python train.py --encoder_arch="mlp_mixer" --model="contrastive image-text model" --dataset="dead-leaves pictures: piles of overlapping shapes" --train_examples=145000 --image_size=64 --crop_scale_min=0.8 --horizontal_flip=true --color_jitter=0.1 --cutout=0.4 --tokenizer="word" --vocab_size=39 --loss="sigmoid" --embed_dim=256 --encoder_norm="layernorm" --encoder_norm_position="pre" --encoder_activation="gelu" --encoder_mlp_ratio=4 --encoder_parallel_block=false --encoder_inner_norm=false --encoder_drop_path=0.05 --encoder_patch_size=[8, 8] --encoder_conv_stem=true --encoder_layers=6 --encoder_width=384 --text_encoder_causal=true --text_encoder_width=256 --text_encoder_layers=7 --text_encoder_norm="rmsnorm" --text_encoder_norm_position="pre" --text_encoder_activation="gelu" --text_encoder_mlp_ratio=4 --text_encoder_head_dim=16 --text_encoder_fused_qkv=true --text_encoder_bias="all" --text_encoder_qk_norm=false --text_encoder_parallel_block=false --text_encoder_inner_norm=false --text_encoder_drop_path=0.15 --text_encoder_positions="rope" --init="trunc_normal_002" --residual_init="none" --optimizer="nadamw" --learning_rate=0.00075 --beta1=0.9 --beta2=0.99 --eps=1e-08 --max_grad_norm=3.0 --max_steps=10000 --batch_size=256 --epochs=17.7 --lr_schedule="wsd" --decay_fraction=0.4 --final_lr_fraction=0.1 --warmup_steps=200 --weight_decay=0.1
Rows from block 2 of the image encoder of a small contrastive image-text model, named by matrix and row number. Rows with one number belong to one neuron. Each number is 500 + 50 x the weight over its row's rms, rounded and kept within 0 to 999. All counts start at 0. Numbers have three digits each.
After each neuron's rows are labels from the 100 images, of 14848, where the neuron reaches its highest value: "patch colour" is the nearest of a few named colours to the mean colour under the peak. Only what is clearly more common there than usual is listed. The data: dead-leaves pictures: piles of overlapping shapes.
# fc1: MLP up (encoder.blocks.2.mlp.fc1.weight, 1536x384), inputs 288-335
# fc2: MLP down (encoder.blocks.2.mlp.fc2.weight, 384x1536, transposed), outputs 288-335

fc1.211:494472529491495484431596545499446403495479487476440475562565438530503479562447470528621502515428519601480507527470574568607460433481476560533497
fc2.211:491524461560491491545521473527489479558493477566682472506543520478520480499490487456494542503495449501516498440503506550455507488470463337487469
patch colour: pink

fc1.130:394440474540469481439572493501496531440445429496509409542462504531472465539569433485581484534516485564493504534515511394493568442469504589538521
fc2.130:585619520500493512522424496511473512542522516509443483481460515495487505513506504508550522591486516440545448433491521520480554524534505568477489
patch colour: pink

fc1.644:443489487535462466458501510618515463520492419474441495498555521467474517474489444526456514535516529512477569518462578474457467376460529534551464
fc2.644:485491449527508496516556471541439547561541504561502509506610520507629423529529502494549538483503432500525513542477467534588456444550416581475451
patch colour: black

fc1.375:492430455595533487541549513476495459456508463455534477504491422481515391478487581552466541531612596497487489466554515512486492469523495462519490
fc2.375:458484528463474422550507423481519482477502507481604543521434508548430563507481441493510513506576563530455437476429500511459536551511512404516451
patch colour: black

fc1.749:496553578495480510449590478542552468492470492469601430424426454596517470503488517438482485516479491489503486541522531421571567499473427529462524
fc2.749:556674489516495522548486497456469604523500571540495462487527604575506470474522496443447467549499532525620499467524481527544563487525434411434486
patch colour: red

fc1.238:460448425462542534469539498480479554480509482514429370491491542512497474467519478518540495531489484538503517527569524434508516459545545568524526
fc2.238:520528503582466512519473425468569534432514500540541500483504451510485424471534477553561389529450518499505456484490492484439532525416459513493497
patch colour: grey

fc1.439:538595476521390460532590546529500544496487467488590483492471502462488514570503459420650483405474515516512447492496536480562524477490464625465479
fc2.439:590593582527531539540510499515500524501536543511547512438483548376492491477525465576576509565494511498601509508528480556437534474567554591496500
patch colour: grey

fc1.310:419414432606499469426480569514468546461486506498493442453566482487478551481467483537481490521511577487469540463512559507469494442484482518530514
fc2.310:431428525537535488491526538509469505567562523538371589524610462492536481506502488538550599473547408512460549572526543554613476507517470518487467
patch colour: black

fc1.551:452499520548446574436563475503512453528486559510558490423525546612488362482522485536435523548525521597454495530537462455454476526489442525544460
fc2.551:485573513473490493523482494505467476495431465514544422475460542640500485447492443505537505489495506503541471506467509464577515457493485514487528
patch colour: blue

fc1.7:506544534518503416496570437503546466458537498529557473454452505630514498618457505516598550492467491535545507568503499519533495507513469581517502
fc2.7:509589511487512466529517461525457491538493502534456478451487570625523505522530533456565496512512539473526501523522443542519535495493465574500468
patch colour: pink; white

fc1.398:528493582623470497511475415546485526461458554517479508545446517483466552508517525460458617504467470483502476460466441483458507522519521389516579
fc2.398:500460402511560488505544476442462500438488452513571530556490424466514516544468478588467485478617567498425531516413505506504483480418531483495456
patch colour: black

fc1.37:506483584540491532438527452473524578468510435478439390529505521525462460449555464500576472529533491508498430461551424426522517451516555513579566
fc2.37:528635471521565484484360440558471527506485512478462444525425494487444545432483467512481493515539524439529444401483509451478552507449468514428509
patch colour: pink

fc1.710:458469533555420533461590488511478394483462511419599556408481475596515389537476538522548510421499422590452508470559540501511447469434488528438516
fc2.710:500576462482463461520485501489477526467503537585330524478461577529528525467579471475566503500497497443521493503490502565511450500498433545487469
patch colour: pink; white

fc1.762:456491479502502441452647477500486438462432484466564506525427458524505477585539510553524491482509479500511454432549516539510478494516525585520456
fc2.762:520593505491503487529516471494466469540454571531396455476504577505528473486550462443482487515491515495505484485507469536410511479496453589525457
patch colour: pink; white

fc1.400:474455557509437571466498554471485414494540494499468488544518564509493393523499524510487559455456540565390459565449483410702503521386463464436549
fc2.400:490466453503556568434505526453552527500515450519528518468468524448546474503520412531625418532424466541486561580497425486488536497517485435538392
patch colour: grey

fc1.672:513475509490435473530382442532492508444506459510608460494482465693515434463493527494537435481466530513475474435521566493527532446416525517515520
fc2.672:565576501542566475530471444483488497516514529493622501419467550680503488488492486509588487522495492495516462478473484538632518482552531475495456
patch colour: brown

fc1.597:521450470411385459452573489485403464474467480512500455412452451507496466561557555432493491497493458506483529529511454475499526455488504473530538
fc2.597:540586446500501467517408482518437504529477606492748393466510549501506511468554494496263541538588420461519472504513536463312550502514509572442404
patch colour: black

fc1.482:484439522497434518486529511507527531486513530447581485496495575678483484514499487534452482486470489564482511520540465434580536435551554461437498
fc2.482:518545472511458459507598485483498537522488537496612487513487528601504456456467467481409550521458532532509517498507507506559490493499476459484463
patch colour: red

fc1.490:498495497480452461481584505493513453460457511458570512516495490672474478490500460507496483470459522499475512507546461546565483436505526495446487
fc2.490:552559485510448465482589514483496550489457487470622488499507557564466453477458468457433529502459511492470560494511518474589492497485469428470506
patch colour: red

fc1.372:413486463522505530481635499510494427519459517488504517511510468526487500569505481521551510505490470588472485435566538535535496483511522593506465
fc2.372:537583459506489495542540494481487499525500563525417472468510590519536506503559464491530499538526487514529470484492476550462503499476473597530463
patch colour: pink; white

fc1.294:479479551413419487494574516497493497452536546491494535508495410546475489504488543456576539507453491546461428514455429471555508536474485556559461
fc2.294:465475497494527480486467548510425458467445476484389503485482537415481485498560511456672514518501514456463543487443506525581459479557526611403489
patch colour: pink

fc1.332:444449477476448464550530520475501531454489473421485454465492490532510468517565523512537557500495477491449422547477494494581550475449450501481488
fc2.332:477441498558502582508470507500503434569474464572549558439434447485526476482516565545503478542504469489460547511545448485431494520545489552439505
patch colour: grey

fc1.386:474536515534461498523504561497508468504495553414523534500547485523435497477590497502598509530508484571511439518459499450617481512434461489533489
fc2.386:448481477524429492552500551503512494433478425485361453479408544366493604503510469441660526458480516530473541515487535448619461476619498601436464
patch colour: pink

fc1.108:498523546485485551441587583511550465497461461471547392438475481516482488450478478532461513470470505571458449504510522440484570467501473580464452
fc2.108:617651560510537575498491524472541586501467535496574438470519558471474464429497477524415497524448519400592515463582502521457536527511464463442457
patch colour: red

fc1.78:505464542487478531472562483489446424468462440431518483508529419522521457520495507513569485528470523614496490546556560555593498455470549568554515
fc2.78:498563429500553455549517463539437537511518559562553467512564538475555508552510481477627547523446439450518493456512494586562522467464454384498507
patch colour: pink

fc1.601:510474527472508432459537535527482455517439442478596509489484472472534382537502503473448470482499530474473523485526466491490511496450533518540527
fc2.601:561572462501502477525493456482440503485504577515683502479490569469522501432545515518272530547540443494544467486488524506280527500512512560468453
patch colour: black

fc1.188:526504458506491426540592464522532461513470511553518538527483478673481485599497473494545504529453519522533461515546503537554461465449516607555501
fc2.188:511572511501501469533516516542480491537457492497423504459494554656551495490539509457565481495519535479530531518501458573552516493506422534490465
patch colour: pink

fc1.646:475506523532589492466484536512504497550471427457508530505532448458496499456550488535434471460542546542490473426508697529444483499531508522461579
fc2.646:512452474526467586507498544467508486709479505483492497455705479471452482518517499451497383439488503470432510449535629498486509463492507456532581
patch colour: pink

fc1.752:492446497505459384445530551532478551575566531446523512393512500534515424494520512509516493507480482522461521523602452501499485461469498550560474
fc2.752:518506476418466549436481480409505501506519502506478503412427502505518509531441576463501452475404518461538505564538551479429364494435447513483467
patch colour: pink

fc1.583:436414555474498573475468435553531476474571494413487494516465465502489439503469590528515563516521476487442462571494438465487500455548560538522600
fc2.583:493532482496440474476474515463575551529498428430483425532557464504533519488512546490542432426524602527514474483472489468530541414512496525454400
patch colour: black

fc1.576:413494487597509523416551532592484584424510481464476429414441540535463484524577518522419584525565480541422536516565492494590476485465417470560428
fc2.576:375446472535422510457501469511465552469484504501537523650487508553413545451451504497602464474547528519425434386463502478468454568457481376506503
patch colour: brown

fc1.522:499412513540430397412566497452477461395508490432543540487432544515472390563530531579491469487473436439486408480491516532530483488501440525580495
fc2.522:559598524494523466574491421451471431468505577471568494502450568489503431428506401503316504488490518438571487536470502515349518571479527578426469
patch colour: black

fc1.21:531445493527437501511550510499498499473509511464511500517512532692497466513457518547489486519440503549456512473529485535604500462520568502476494
fc2.21:548519521506445491526551495492482493495468515473586478480539550602482472451473471482425545492474506514498554492496504491585512492471441415439475
patch colour: brown; red

fc1.160:537507483551446496435594464508544508497437459447503402539550506435458459479540494563542509535477448504480444565544483429451557423463530572540468
fc2.160:580619543519525502529506484514479544483537580538622472529452534391514532461511436548541505578464477498607515463454509533451512468578545546497454
patch colour: grey

fc1.456:509502517436449532499562514503493461492487530494532511433456526483447498582508521405605571460461557557505468586422487504516508491454504490502517
fc2.456:468450434480482461539520570508470482462560452476356510545437525435508509457552459494638506539549527507558518492466493499606489535541495698456454
patch colour: pink

fc1.486:479511496515493400488520555706534462452484437468461503490567513454507564501468450509453532439564563478507553500519559479536485414522480477431464
fc2.486:539562531528524481571535497558531568564537550615505535508574567544568506550558488582569516521524498501568576597476452523531531509550439545500417
patch colour: black

fc1.142:457456527463517465507454549453383521446452523549525465439525400497460448475461509451478442476458592437475471519512625479485417515514461575436524
fc2.142:461413473529506481491463514503614467544456464574618492393551441538544561538441464465561492513502572480535540403714539530553517482497503442534494
patch colour: pink

fc1.185:523495488479529421483367454528518485480464402524610478461456466478514448518480525455586452455471471505476498436495503523471562423404517561497433
fc2.185:591599487525575534578458490515539532534509573498595575421481561566535459487559447590547515613536527467607484448478456576538509504557569493468492
patch colour: brown

fc1.293:594459476449343488440587453491447508489513487441467529554544454529518520501447504532558551533540455463502585497514464535471443499536545495514477
fc2.293:477520517467493428550556480516556444393490542435457467576443450531519527522561525489484489499614502581516481467379492462485482430448532440463403
patch colour: brown

fc1.539:487496536499541435489562395541609459500454459538554377508476515604538458589448495511581514526463501547541532553514486421532525464494515559548515
fc2.539:531628518521499472514489463488447512521494490540436478445493570600530503470567534474541501546504519467530524538459446539522542485465445548433483
patch colour: pink

fc1.759:480460420506478431435580526539395508508439423542438434546478434440500565450455523424572495595491417471455516348454598464537514499547567495522514
fc2.759:469517435564454545465435466480509616446523481446526467436512467521508488498493495490539495479600506471564468520526486546393486429368492612372514
patch colour: grey

fc1.174:482446422467506504422557532450506456436540469460537483506499477524524404476536459504536534510418509513511452512537454518507488452403482489473555
fc2.174:548528457488500498506427356473518554474475494502377418520508468563479540398497506470460540480492546457546524424421507496530553508522454498436450
patch colour: black

fc1.648:558491519482444399486596512550518495490427418507569474568473452470495519570495441479616503445506488456494494528591511484476538419499487618494504
fc2.648:546598553493549527555495463495517520505508568512523480508523526402499563429547419534572473547495512483584510444485475549461521477561540584472518
patch colour: grey; white

fc1.255:458489501439549493471539430547499407534490413517534432526489468541423445543484508454528482486468467603489578542535477439476454488524487526498488
fc2.255:517579435506511462492473488455455503486497524509457512448463574559534491549586507501527399502509489487577521509503550580464466499514431613445461
patch colour: pink

fc1.282:494481533517552459439558452534499484514504417526470490540574449526423506497479469447547530507458467546437550475547504487485444468508546537559472
fc2.282:536550482474496480544525494549473555496507576542419483452497578527549508466554512513570518555505481504559457522503443530558485494461409589503488
patch colour: pink